config.yaml
encoder_arch: "mlp_mixer"
model: "contrastive image-text model"
dataset: "rendered rooms with furniture"
train_examples: 36250
image_size: 64
crop_scale_min: 1
horizontal_flip: false
translate: 0.06
color_jitter: 0.2
cutout: 0.4
tokenizer: "word"
vocab_size: 42
loss: "softmax"
embed_dim: 384
encoder_norm: "layernorm"
encoder_norm_position: "pre"
encoder_activation: "gelu"
encoder_mlp_ratio: 4
encoder_parallel_block: false
encoder_dropout: 0.1
encoder_inner_norm: false
encoder_patch_size: [8, 8]
encoder_conv_stem: true
encoder_layers: 12
encoder_width: 256
text_encoder_causal: true
text_encoder_width: 256
text_encoder_layers: 7
text_encoder_norm: "layernorm"
text_encoder_norm_position: "pre"
text_encoder_activation: "quick_gelu"
text_encoder_mlp_ratio: 6
text_encoder_head_dim: 16
text_encoder_fused_qkv: false
text_encoder_bias: "qkv"
text_encoder_qk_norm: true
text_encoder_layer_scale_init: 1.0
text_encoder_parallel_block: false
text_encoder_inner_norm: false
text_encoder_drop_path: 0.15
text_encoder_positions: "rope"
init: "small_normal"
residual_init: "none"
optimizer: "soap"
beta2: 0.95
learning_rate: 0.0014
beta1: 0.95
shampoo_beta: 0.95
eps: 1e-08
precondition_frequency: 16
max_precond_dim: 1024
one_sided: false
adamw_lr_other_params: 0.0023
max_grad_norm: 5.0
max_steps: 9300
batch_size: 256
epochs: 65.7
lr_schedule: "cosine"
final_lr_fraction: 0.01
warmup_steps: 270
weight_decay: 0.5
adamw_weight_decay_other_params: 0.05
Rows from block 3 of the text encoder of a small contrastive image-text model, named by matrix and row number. Rows with one number belong to one neuron. Each number is 128 + 32 x the weight over its row's rms, rounded and kept within 0 to 255. All counts start at 0. Numbers have three digits each.
After each neuron's rows are labels from the 100 texts, of 14848, where the neuron reaches its highest value: "fires on" is the input token at the peak. Only what is clearly more common there than usual is listed. The data: rendered rooms with furniture. In brackets: how many of the 100.
# fc1: MLP up (text_encoder.blocks.3.mlp.fc1.weight, 1536x256), inputs 0-127
# fc2: MLP down (text_encoder.blocks.3.mlp.fc2.weight, 256x1536, transposed), outputs 0-127

fc1.522:146129175114157117113124085155159081052136116138113117110172166105155105085161097155120187123087121163109155103161127149091138100090129137108151090143168117164154075079118148125124143140157136171132115120183149075161092116137100127188122230132135116143080117054126108129126088194124054117134163158091179107157093153103145105137121140100129070126135120149123105072103093132121086121178
fc2.522:119158060156117141155117147108120161217117172119153156139121024148118143143094192090149100174161130091120150156103153116158139150169138088149088154147111116130130167148191100115171106133087137118090128127104118127106179095114149158096136068102125148096159158173102203135099165132143193094131095122169087119084151123160117165137153120147138151158133116122137133145148167123162189164088
fires on: "umbrella" (59); "table" (37)

fc1.439:148162160103122107032153134156077170151157122141125105140127120100130140108128147171121111129111148126188209136093054202139172178138151128140100130132185082108127187119126128117151146158102083061165115143128103089164130105078112143187117110136126138130080200125163136075146115149177166164051120141123123104142138141111105163137176074166175147130058151128134113115070045106173143143108
fc2.439:139105118128145130217099106107153085114123162086151122143129132141139103162135105086113145126153105105110103129171184052071103077145115096087170142125058179104132124124125154147125106126183123204106179153107122140079128134169121134040130116142126148157135079087111129192129128129092095150187125100151125128132104163178161120119076206084086134092178068092135093124178178142066141146163
fires on: "sofa" (69); "ladder" (10); "dog" (10)

fc1.297:172148124086136128125071155153129144117151204159196132165091118131145101095115147172113132123092140150150155110197061155074109147108123079113101092172101141110081149110131122116112154107138104114190133134117101063137113096162143144126178091152172106131119095139142176146114136116194093111113129086103123147141073135140168103189125104076132082105095150152139108092174170101068137106158
fc2.297:110118107127098109130171164092147115142127075091076133102200120100144120112134096130155169119170092078080151133035186126155167122164087166114119132095145123140196107135132132128133100195153154154114133155146133163118163134087085157105067127137120152102128140092148137139126135170071176134150109184149173110145158115146105120098112174205143120134173087101117152168096093163183104159144
fires on: "chair" (40); "ladder" (29); "table" (21); "dog" (10)

fc1.32:130137076087126124145092151066161199102137170090098133117044091152121144116153118099111143076130143142136161142115106119138136116168157132145140170120094102130100154109122102213127138129127148157107170148141159101163115199105109092096140086107097168131094169050085145146135137095107076173095127153078207138123078163131184106099158124140142103076143111115114094115123098118110116139147
fc2.32:139117179171123123103158116169159044127136094166185101148186161126124139134097171158157089176155107128123103122143155136109134156101114126146131114181177130098167120124105195094139149117150124119134122106132076129115096059145197136140116173166164135125143092145159120132149102169149162097176110118145030139158150126131093175131118128154087154165150093102144151142146161121146119104127
fires on: "lamp" (54); "robot" (36); "green" (9)

fc1.763:149130042099141122145123093147147142131123163097109173182099145086102161126139159105171056157225097110094113147117084193113161150153167166147132126091095127091132132113124066080130168140088086102083106149138135184131085172098161150107136124085122098128106138112131210149126140144178168106101093162146097140104153136160140088180095106188211171085156122125156114093079142157103175043101
fc2.763:122150144140126123098122182109171096120146097157113120098158132163135094104096103174091186083061164141162119111103166086114085100076093077104133128119144139102139120166106170174115072101186154184095158129102130084141159121136109155137101138134125149161143104100152052088132128078107113155147123103114154114126117144165097157093171126045080097121109153131098164153142142109152104241146
fires on: "chair" (68); "robot" (25); "purple" (7)

fc1.408:170128154122119104110132139097101085189202151157129130164112088126107097170131143169155112149143128091148105164125127162109157139132158082151139163136139113122128113188157077102081129054118159089149112089094071087145161098096115157101123160149088084137174126067161074131118143132165103091116187101154139136103133166103139119107178170098115138144100205179117095147161165133123133205177
fc2.408:087130108141094147237085191152156126111159122115142229151121161122134110176172133162176157226155077102070112185124139139107094144160110096128141128112162096054099140100117193016117066149085130112130132160122150186138160144093119068158127170171127095171161112121127087097091148114137166117126050151093150123112107108115128163095145096075093131155129172153186115120171086122140164154154
fires on: "umbrella" (80); "lamp" (15)

fc1.430:126125047176122135125143062102146128123107178136138100102131164104117127135039149118190137103109117163173135170063092146121140129130210118124174171145087144080106143183107110166104195176134148092123183106155172081097130155117140137131080134132125137139105079099130141126161119158107167173101111188149117077112101081112123128179174097153111102142188139124146044083131148088153126147132
fc2.430:176137181117161167150077170177116142125175129091108145150134096144135167118211132129080119182130139128106151124171164146127146141147026158130068065151146113132174093108139166091164083101144099142101084177104087141159135135140153124144148140086127142097123154171111096109112151124158101132157110098078146158114148179149156159106083161129115145139077141162106228167094127133133168127118
fires on: "sofa" (51); "table" (44)

fc1.265:074145143127087139073173108167121134144101101194201126153126189190192087102133197166130148093139152103158165117122065140214091139100151136158130099182140119135125131183158061101125126103164130159159167133151072145103154078160147121153143121125102152172115074136128141098207147124113148119113090075119114130106116107161151151103132097053109156169105135134180095096082099121150154136107
fc2.265:125110142134163079136095137152133141153140172061102126099115110097082149173124040132162138156151133180109084144111214142088155132187146115148155153096126144145141144101054162155117142147110143067124073150120179143115106200091129160107126121137131108099168159147133140154060136133136126153100188170132147146134115157102080088155114137160138093116135151104094171166180162140123118098148
fires on: "an" (74); "brown" (11); "grey" (7)

fc1.185:127151135042133101128136144110135163160165142174167107114153117163082193135109146162188083117088126079124150094105117148132136146153144122116046152129096096138166177138101099138083221156153165094183071192118123095138097103130132142072154101075122144108053123063104197119143122108118116101135147140078063122154110151060113159157135133132152159068134145147155157088157133139177170110113
fc2.185:124127134148109177134098103183177062111105119109084167174105124079171076114152129073079178109150105186136151157149113128138143081098117122110202079142136132130101064119130155155173069135194141200091198114115113138119125139145107118133121117186140114168152108162157075159166121154161130203139106108178222137112138116210176095085115139149111111175115119105100093180099138125091088149112
fires on: "ladder" (77); "robot" (21)

fc1.495:140125184137160132122144133049086131168097121151090147063186116127141120162081128126095126213130171156095166096098130126105154092142100139134128068103148110104072165117136102122167154155161087122167122120093144096156142104103074172141184087155137149105075128147093135111119159133210096140079116129154154190121145167127163189172084164140179141167088104122132192136154166122092119131130
fc2.495:105112108085099116132120115189147106080143145118140134184107145144158105101187113176163135058121113076190078154168058120133086121118105117127137168168098211123135056092146147111069142170140138201109138153144105163085093126142147135105075174134153103147150112138160126133166088144086193118138122160132145074135109102143117117094124079125111098064153150160130115100102112124156172123133
fires on: "chair" (100)

fc1.718:126130133136166129117151166160181071131099180185134138116182094142169162070084098159085163153102158208117112096144103201062145125156109179068153106117116144174062154167090121068107122113078080144126121118171097132131123138154153072140129154111133106153179114117154122094138147135216111084102204109103155116099128173170184155150134109121122141108117100158161136079107155111167106148099
fc2.718:127163128108105132108125125118072191167160080110107154138087133131109069160158169113163080083145126051126163175080140061174129137092112122143094162110119147119167141104192093182142084171211202120091119163139148105155125132092100241139123078154137120105115125132162173153119098100057163134136090162133143137135108098125069111139125098123167076099105160140103145163131106183090147125164
fires on: "ladder" (77); "brown" (10)

fc1.315:120120090069131077131180042173138134125186112087115088151097099163130137091108147114121176099118153098174123168090174157169077163150165088159158079104185105116121133164094097116108092138059125154142141155109124087148107110183075154115102182089088160133074183087165167135173155119106102177126131159113088080147107134173143086133113073141128151103144175100076166129145077132182075163156
fc2.315:147116139167126184162073208064111124138080155167161160128153155086124135199147119122169067101131134121108165098196096131111166127133138142102121137128089149098139152120178183144133149129194150114048149121181137136094133135092178090168159065178152120089146120130089063131099100104164102125112084072146126183107167109145104155130168203105079159169120120136182070155098169113134147098121
fires on: "lamp" (76); "green" (20)

fc1.154:147071035033049067121144108176182114128161153140134124149086124182137123055139181100129094150120106154130164097136118106155087152131144099143166074173105117139134168177140151161098201108084156138140184140158082084146128150089096125089082082171123181137119176132139112156131137083113128120144170079166088148136115104200121132148133113068119164125135145092108160171154158134100140130109
fc2.154:140179163197166180115145205095122121077080083149141107146165117110091133196148091161129122105166126091141157142133163200107173155147110169106094135088175161126123107099094146119126085182148119064131111136124191154110147140136121075168173145136166109142120088071135134133124112175132096180128095136103129124131127109089142096149142100180118114118149096142139123168100089122177111134154
fires on: "lamp" (80); "barrel" (15)

fc1.328:060187163139117116094145110125106138187093164147165118125140104127160104160112124139139119071171156129128157115123105131135151190093158104150080124140112100133159101123124168070097140125127126126171155142107140147134176114102114122158111145100098149110131106121113103017177151104088154143135122115124140122141112150119147160174135104091117158198108148140131128083109113116167151087143
fc2.328:144095139110132114138149117109121163125150113064077106098118175170114136114158136164091148160112076123157064143123140086169103095174095146091186156139174179188074125062113086128108109150128153156127109131130123087100115138114134143099109103175162135139127170175139142225112147133156102117140170134119122162122106136109099110043104105157131108076124075124088108203170166145115116145100
fires on: "," (85)

fc1.628:139168105039153084129090123121158136106114158165145202125124137161130116098117160104168152128092110163120158185135160202133137064118121164127132108100117163078119153117079148118118154150071117132121111107201142129092130129136142125100108180131140133156125170071147124114100098118145132101130195145110114106126117069163106092146123084166068134111116104168180126137122162130077086109135
fc2.628:148105141192124182154152166121117142149132070105129073150144119123116134156148137140102093078158180068125138093135154068122137184117133113112066127163137143174166139117160111165118073104199182112093139155115102098165168153093121153173161044121139120144169111147139118151111082129082125148081075123133174138164125165118144141163162160127180112135107120098084139148144093140155184170131
fires on: "dog" (84); "ladder" (16)

fc1.120:163174110065105133105175188109115108141125073139090143138153163116093134124152139097078137087120239078109179125088110149181136109143123149140129127167135153149119087137140112213117111112110095126169138165081111151138130134135166160098082117095135139098190221190090161141128146167061130101137128082156106140152165143093141155063123170083137111091102143116159230162139066116134108113143
fc2.120:069111128209168130164100065124188141108117164093181114106105127131140120155111096181186139143129074158138065134184144096080095146106185101120170145080130121111125158122089125074139171143116127155108129109188157099077093102131079111135176114155147105157087084082126086149125128103174118152128134172108134126178084093184161119191114102170103143172115120111115023084142205124115144141131
fires on: "left" (66); "the" (33)

fc1.505:121130144161173171079095145126081149112093187189136176086101117156146130109130147161083111073098122094133079075091156122087146112108146207147191149044117077125120100132116133143097181139129105131101188132064104137127082116113102158186098064119150159119103100144126160183115177117148143125152091103173184115090092129075108156088080132108179147122070137145110138166167118127149169086122
fc2.505:154104116107120145158117109167184086131134063105092126140162164136135125142141103122170115164143159155150149162160081109106115102088158125147113103186114199079142187113135120144164090124131107174140093139139112122097119125166132114069160213085087120143126134124119051094166090133134118162076137182126118114173178145180124096162158173160090119118133123096161140116092149120089111160139
fires on: "ladder" (79); "arch" (12)

fc1.180:063138062135116144147169123098124145083129063118105164129137176155134195169148131177135149106112161084173101116097128091116183117150139151177127150163084127153095132142181147116165126196131115138137151033100110110110159148091090117153159063134123089108131144107070151172167155144122084158099081130155192150132153152132166176133100141089167103149153140103129171103101125129131172120136
fc2.180:120129219149134082111085075176147105144117216133157116085121113083091079123103152114136141172140128189090135137130119146193125130142140075146149125132132077068146121094060133128130180112146084111146143153159126150133102144163194165106135187103105173123156127157144102078156145122172175123143176137094073135098109090132097116125117097178059133143104130138117124124181142136125100088109
fires on: "green" (53); "black" (34); "yellow" (8)

fc1.222:103182094143121086090116137044140128144123117114162143125118164164061125143147168186130108173181142174173170128168086130132112182166125131173108109127123170082090133150114061087109130106082101095078139157176162122104175138084110141098107113074120152117080148135141185160117101077084106088130100130119122154172113135189109096212149149155180137092113162135116126086181195155085114146134
fc2.222:179084129101143183126140145149115129123126130145102132117138106091172098123138106125094163065094148036067100156065164125090118103073126117066129141090146129145180123070146194136121131168195173170142152129073116110147142140173149137140108128176150112117162102122123097106131177166158145157149133125136172148080142139076143171068096105109083118125143071179153107235071114119151170158151
fires on: "chair" (58); "orange" (13); "robot" (10); "blue" (7)

fc1.579:126160128073084156112096147139144132118124090145193087115132123132101089118138145156144120059142121023107130111136100042117102085114109055147074106065094152187173126112152082109106133102152195106093101151147163128112148112126066093098131161144110140171092109108085150118110119096123095130091141110035156083141067161155154157131096065123105182090175126128120134094117140184166124143140
fc2.579:149072133137133130147168119115144118169128136095102143155118147119151183135101147088096152185127098226129132122115176196145151138154164181107156144197172049104081118145094181187144109070106123136195132131091098134166132148141175093163138088111124113109153147106204100156123148192105147142149136142208076151102174103095072076080136178125115080145127128144160137173137107077099132148091
fires on: "sofa" (37); "arch" (35); "barrel" (23)

fc1.716:129136150106136109095088155157120155087101099137124153130134124141152095082112167101092159088149134146187152125148177140094133108182101121114160162084157122132148126101102177122111098136139154137070110104110125109111139107106111166121163091140151092120136147143171122112121154077129032155106168116085181124156064122157136139162145105075144097115110145213058128117189141103121120085168
fc2.716:124109136140133158135196143085153122191143147114107127103151134132117138149137100159153073161130130109036117088093124092163139158079177111109102125154086139138133144105144093115155092152141098157120139138167118153133171132168176122156088165120122155131110127152073162140116135124117196076143108146176072155131175160122124092078109147187096146169154095086197107162118102166101142148089
fires on: "lamp" (58); "robot" (33)

fc1.203:125127135157153135064130104155167085197172110179124112137164201143123098090166147155131166129151096125098178122101114090180084145133094125194146092149140126124161157224187124133054120109169162130130153099142110086169160140083118113127095111135116106182098127149114122110180113165073183111144174134129082085138124089156113146141129090089117105119143172163149133151166170113177169112090
fc2.203:143095113105151134167132121111100169057094152110135117148116061095101149193095081104115105184107147114164103118166134178100160106141170161081151162116138092091089115063080144133188135154094102088197101147103187166077120150169145106125170178142110110045153106116151135130104179080175058172116111093113132199094135130097144069132119106183157131145131118115154132090091092121097109138156
fires on: "left" (46); "the" (42); "right" (11)

fc1.156:129197131170127127093139167140149118200199171151165121144092188144086113086090138214115144100130143165133119149121124140166085141106179171098144142141139141163163150160117129105127085147113105162125155121136101109145153175118133110082126056097126170142113122110122041118129102107111101069124126099109109135131187132143169163107117096063173148110053154133172132084126179104112064108126
fc2.156:121096144078156124106158106160108128077092097072084131110121092170150116181181146106128126159123140101129120116079120099095148113131059089129092131122100141146086134131077112154089145118187174110137120151116109140071132090125112195138109151112144088158158109145139186136151133133139145216106167147140171118129063125128064137192126167164113097125155116137051147203179102138093178117128
fires on: "ladder" (63); "chair" (11)

fc1.93:103174148149156079100164131115113087161092174139163170111103084126143076096173170123115139092120131136092134132144101184176146112128095151168077100174111147147113103176102186095078190066087084206119143152135127087107088135162183127135145160106114101199145127140135146099145088100118182124169146098139157069080140087118064087091164097146179115088098149173147103177090064122124141102103
fc2.93:175060104076069184158110136132166188094138072085080114146154170150074182165086094145124077138125099131170115122131119089067090127103182108087189184098143135085132178040182100171172064168145197119139121127146102160126124115124094124133109064131125141050142124124113125152111135101122091124102123138117106163213126198113182131141101150103110150134116122074128148124172192147115095163147
fires on: "left" (79); "the" (20)

fc1.471:086135112150103092102161105153166118085153138132216098094112157150145119113072144157144142108104117161205104136090145145192155114114094133126133136072192130121120112169090108090074150098107190079054132143177165129107225145168138083125133132076142167185111103104138099122155163134055107113109124103082139079136086092078131125119110091114130155141146128145116101239094143145136112144102
fc2.471:179101155141186177138098150106058187188099136147060133148119091139134145174185117099108084151170172082058166128130113110062120139173207127149113110176092141083109170081182171172161094110165098160142119142103119143110094083071160149149175154178084066104185125154117136103106128083191148140125140127112105188105117159160122151138143079116127124156100141112146161073161146123116161122140
fires on: "lamp" (27); "chair" (23); "ladder" (21); "an" (15)

fc1.151:106131158053151102160147170081130179062173105082093161146129095115100067140192126119131056116118122194159117161145086075159178116118108109148095145127088118099172084130127056161124111173087124111164137152123158137116077131118146095117108080128138202068126111028089168161137157126120094144124095135173131155113111161159128140153162130186107089094134075118069178129102152108047133155172
fc2.151:161131076183116120101101108156133059156115162153182107120132160153140194118071133148122180093159142047093130090084184160085111158136154123133115091132177157138122168083116208126152168080172094165077161092090135101115177109082120167162145186102142099185141127187152106097106102132118161139097136117122084102146128092122141157088145118063128183129106143109172091121154100104192117104087
fires on: "chair" (66); "dog" (33)

fc1.637:136138137125172073129164175113135083095136197236168140188165074125166121095198146195070119096086110164099154121190123123111116130129065157154089084132158135117097177103105147077096147124114138198135124144097068107136154116138108105157164116157103098146142105078101090067123131065206110137118138171125111122113102144139141112204104128135086130143104110132161165125110205115053125090117
fc2.637:156120133092052213098118123123122154139086034075092116118102177157096118144049146063173104124157128094162116135080110134118147157111163112095112159103145146148140082116144111163118089154182128127115108121176132131130082147109105146143095137090150163096145154126189193192121102166022135144135133124159139128157119088119096105061141130168173117063112130104139098152127061156174115146131
fires on: "," (71); "brown" (13)

fc1.412:135120110143129147118161118148110087121121197141145133124186002127123120125101137172157122103150128146152117122127162165061147190140175161142151157135148079120137168100101160149112146164094121150144138154067121091155098137087095164131098086166146161109090059130112045075183143110124154132140137139183113159085121105173130137148176141124106169175087136110125122100103111094113138087046
fc2.412:136136155056068124113157167126136118105137062139089097144100215143127137173135103093102097126119122124162161137158057077176112079126042137110101100120088181118115134117152109099079106114179100105130115121170137120121114130162151089152151145099107153157137187109153173182075064113133115146126138098110149130127130136089114119110101116144105101046158137097104113166143102126137113128187
fires on: "lamp" (42); "robot" (19); "<end>" (18); "blue" (10)

fc1.324:161126132160131122157191159097141139081139150111136123140150148132141128131163120079092132175089080227127144120142153143132110102125152187103154036124182146147097153115059168128146077141145112158137191062164099126137141126166080123127126129106135092078126130103196090165120104087166117113110135134141107140125206112136128141170128088184136086098107094178129192117166208110111132095117
fc2.324:111162130144137147073058099146085125152076112168103115130112101146104106133137177190175096045146211006111090154095096132158180163149074109116104164146096147138170109144201057150090135146122152083109091190116146130099141108106135181163134097120180147179144113135078136072154103155085131148131127139111180120093055142159123089137150147095141161142090150120119128147129067141130113163152
fires on: "ladder" (89); "chair" (9)

fc1.563:129107155102175100121147086137146175132135140101073197147141088150178151121159158140158160156142120154169167151147079192112149076164103124125165168150116115104127216168152130172117124141106127142146150125174091156117110130156124125078174118137125078167040162082121174120106104101227129125135139173160133142169127104148096162141107093187180122086112126103153105130111120087143162123149
fc2.563:115142089168088156119070187150153083119118117217168084140111163132109055138080094114155067088147189090087070103125174097147086172100154140126135111093116153097132072126102120146134122157158134092064121145138176132112132118091142181156094131122137178084172095160131117095129124120058147133101110068086131135090099160157151111168166132074102136145139158142143188120168159140121083134115
fires on: "chair" (26); "dog" (23); "lamp" (22); "table" (15)

fc1.268:125137076090152071193134096148190105114083178088149124162111119139165121126152135101163132140156126157127148136199101199144117143124139128124131146244102141139139104120132120118134180128094118133153108131145146084171069150129128106086151190150101089125168172154150156120140059123101161124158163182078108164143108105167170112107172113159110106098138056132137098071133145166144103121149
fc2.268:156162136117051107081143157090147177111188120121123080137148081121070116127129158161119108118123124124109109142077169094113145156130098104130101121055128139148141144131102138134124055151155169127088121107170108128101180111114153165154096042136203184126101124079115187146123169140135078114161110099148149127139140171127095136140131099087123120173150172096103120164152129099135171148113
fires on: "umbrella" (74); "table" (11)

fc1.276:125137139076125144070078126111128061157138087160129142092116159104125115150113145112185148077115089122107119193109093104223111064121093136157093081133171135127138095125109088124131105123129144176102124078176175110112138116177105134059166106072141127174084126065099172169117061125110125126113116117088129086132110092107106114141136151103085102093144117148095143126208162171101118113113
fc2.276:137077137125130127146133159176136187154158172100160100135133077105141109079141119149058132178159135130127139065137169177097150163119174123098125144175083126162130151140125172164126114115124097080154105153091083131146151128123181092174110169164115114104171115187135082090164170124083123148123159116170149171147116156129162134103123099169191179183146119126184069140056088096156113154156
fires on: "ladder" (42); "an" (35); "barrel" (15)

fc1.227:109185057046137061165132115140090185100125128108137141187081066129131104112156170112126131146128138089128157117139183143160094154134111117158101100139109136122151178114083094088156175095105132121157158210147071072117124101123105142137135108104108129127148121089132127120161138076134196129127180109081087116143130134099106118122144127106069135141124128108197120139094101069075209117119
fc2.227:124100179193097135108131161103175091155117107107160117088196194106122143134082074150135138083144103152109114120095131136110186120164154089102129145118153167154144076101137132128104063177143150112129119046119173158140159151091139104138116104162155138128147120142125147103077107182163078130117102116147152143122119086155169110097126111150181141106127110090044123166191165164169026112151
fires on: "," (71); "trophy" (25)

fc1.539:113179086091174123114158093097136064184132141152090158159121133145144163142099116114085147128151141106136151082230120086121183066086149141144109114157136153150084139155192156125097134109100105191142163091109135100126172153114123135115192094128108132106131169169106151173142132079164121085157155160140154114149175133167143123170131204145165120120105107163084162143119153132174148148080
fc2.539:132062173148085140124126160139138187084118101099149093060132137124075081108170135163141110136101108162143119157062109141161110193131138119129176147088125133092118103079075082127132134169159100116144116181143117143153103113200139130165091136152148126092146104106143098111140156158102091172102142140108109131101123113086092109080103069150114094128144086100192081161153119173067131116166
fires on: "left" (82); "brown" (10)

fc1.644:048174167146091203133128113107072069146111061174154131121206148148136131152074068162145129082139145168162067113117136127115136072113148122121087136132114161137135127106149148088134099184065132145133145070051137115132134112163072156135088105150147155111171083161149084133190142149126112159141084135143135152081158163169128172155131158155156162193131123121102165135107155102155169121129
fc2.644:182096120127147077155129108155110179109136199084050140111069150123124117135186165110109144183090142087116132161149085120125130152122099150126156164103112098127090114140125062124072140117146036102153108167151132130137134141106170143137162189116122131129078185134120117107060115100091131131118144148139135113158121068088116088108101113084098112106094153132150120084148107132105088115074
fires on: "green" (60); "black" (12); "sofa" (10)

fc1.207:194141140063094082086155177124107062147153114163116110148151162160096115129176129155146082125147104043101145101117091105171129097137093093154094065117211145151145145119156072141146145044119186148109097179123129193126130137142083120108112191119120120126103153155121135105145099120080208083173095067046092056128121093125105111151152130130107141112174150150108124124063139197140127154090
fc2.207:082063122158123125174124112112157186102092138074176151097120159079150142145091134112101180121128117208162134123122176161116118144150210128124160170110093089105109119126141179132108100173114095101174136122110152089155163120096161074160143035140102105129168110073134121175089162149142056135052164174205108200130124142099166122098073096094145121133107133118172118152189124072128155147167
fires on: "left" (52); "lamp" (25); "the" (8)

fc1.468:113141161116106129086146152173090134096134211103092144101125118157096126112177161127087134103132130123183123166100119209158154102159150185130132133106170094135129112118127174180135120180085096108216093135093138108164110124130117188105145103140085107100059102109161127126200153126082110160186120124208128138102121095106096153107143107111160106124086147138100166170079089088152133091116
fc2.468:139099108124187131157111102122147113126114100125147126130145146124178163178071082111158092102103150124094126104184096076099116122079120084118159150154069152078131149124151093105128152138183102174008188122148130126095135125128157109155105140104158162166142149141058088138074095099185137122077101109102142107189147199176155088132113168160107162128148138087159065088171151136113113149151
fires on: "green" (63); "arch" (37)

fc1.737:072123090170089101120124157130148115119075138140140133095094113138122123179125147103128175104119174091102158073153153162129111182119171109149167128128131144139145094109135119124120144119062147098107107172061105132163158146078087128098116126096105148152134121163108143126126137112050107114145171089131093143111123063170137132123184139104097153124133120140120125161143146172146144131094
fc2.737:169113171050151131142171122118117179113182116115153120151175129110136146103152078181123098142130088152147118154104105111124143097139097149087099151140102136081139172113118131088131108157164129128174127095183181112099148125166180088127128147212185112109125140119146133143142163128179139114099102148128176164129158167052137090140084080174133100133179114150109094134140115135142105134165
fires on: "lamp" (100)

fc1.420:124146129198127091109144207116130069158084146171130139100082157109100128135172141136120118151087172141073166054136168155096133140163132090109166105076140133131151123122103137145080141058107157109111130172070099122142121164092088121198100169110157137121158118152110061121143144162092167102143183134156112127080156097120103106194146143097104087183131138149127131166131107101114102120108
fc2.420:131112138078139151147154052132112210084145089095144103153163103162154167133108117097114166105152104126169127205123115096138117118102131181117074184159131162130124169111164129109192092175110120135175103100172171113137158086137168126079146102117110108133124155109164174179088126115136107119097105130112116165169131124078141123115123073131148150073115135090117114101108146152148150160131
fires on: "left" (93)

fc1.109:056085139156179208143141099196128105120111075114117097069074176153145070131092077141101167127075106114150086123122109131095114122173115137139144097092153093154125121120140118110135087131108157125099148164138173098142058130182075107172178115153175106128136079093153095190157207174123078162104135165061133101099110114089141129134147111067120103149149140156086122135126110096176104126127
fc2.109:155147126114120060117090158083112178139159209139142190151168059107129169109129169119138123145168169176109158136091123149195130121087152104120126150150076104079114136152096160139143151116170079163109094081115125153138180103094215186108078194069051135142109129141084166041137081109128163103109098133172123146128127122164104165151129115145119158149116167137156177110117151106109143140117
fires on: "dog" (40); "robot" (29); "chair" (16); "lamp" (10)

fc1.303:139144102118076180113157167132115068095153064123135128153108148134117134118075110106133139116165156087060158176174098093125125098120167093116139084151132137148127146059130088141192133104171106142154109148100130147140120117167089146146131095086126178138121127141070138104161125140148021123069094151154124135128077153116147175083098127082150149136096132103121162089117098104147095147145
fc2.303:064085168093116034131095104121139175177115185114141101107124100075154109147169165157141133147125117171182084105090142159160104139157103124128113167131108089142112085189098149120071156140094128113141121112159086112116130080099165135099187191196119073147114117097159111154140143120076210114143161111131130156146115069120068121166126162094071121150163159128090119140154158134117167109101
fires on: "an" (99)

fc1.708:187124090089139129131160128107140096158079057141145092088113109124147113091137143110110146119161112154140155089074142186165152132134133104115140076129145109149158089142089156120103130158114152149085134169123090105158118155096064099076138081138143161130119160176091109121125172114092131148176128073138185146084086126177166121126120148057067145101148103165132156161141136149160094157142
fc2.708:113135148133131121117179172110095149103197171113131109109141102130092135159129098188126116138142145088140143152185093115117159171125127168137141170145119152082087174081199129128132126110104065071183101114128209155109148100168185097144124162127118117112135119082149137163124121151178127108089098168140078106127149112076127117160143058215149121128145122138121116128129103125151142106136
fires on: "left" (96)

fc1.4:187150117175100147101143142139109119118109161136218148152131092150102158109095104096154112185106126112168121152169133137123164112101083161146066121092102115122092136117128047122119181144137143130136143109174138089123162112184150197090191085079165120070134114091190174219075119094216174099091102132111061123111125111069160136123095082156110140120157080121137179152140193148112177116097
fc2.4:100150139100137146140073130106162139130113082137039134095092124119153076156168203179121153064148137157104125123103128112114116135173174118151174119168158110141193092137109213159131081097132139134110124146075074169118069145094127073167094146146104150196159141115105088044191091172058095145148136129176176125129125122203114116151146153082137108130076196115155097141109104132126102170188
fires on: "ladder" (97)

fc1.695:060119089163094083120162122148127148134104153099186135078123118123158120127137152099161112183153094179131112163102138146153120168159107125125124122080138151107093069150146102086129196131155171090113144076180120165127175135135150156128103161088132088123153074109133048100137125134131175097126151105114137132104105104157167122139135126140105120163156095085156145123084174159140143113143
fc2.695:174141194120139135146120111136090176137138126109075128159120161126133161157128105146111146073121201088137100125153141107131121081136142103112112132161114159133140177122071147171122066141108132116113099149103167121107104145060155099126139106184165162150129174182142186133106104102159089129134127131100125151125144137070098116087120071081153136115074152141079166141186103110131135158090
fires on: "," (85)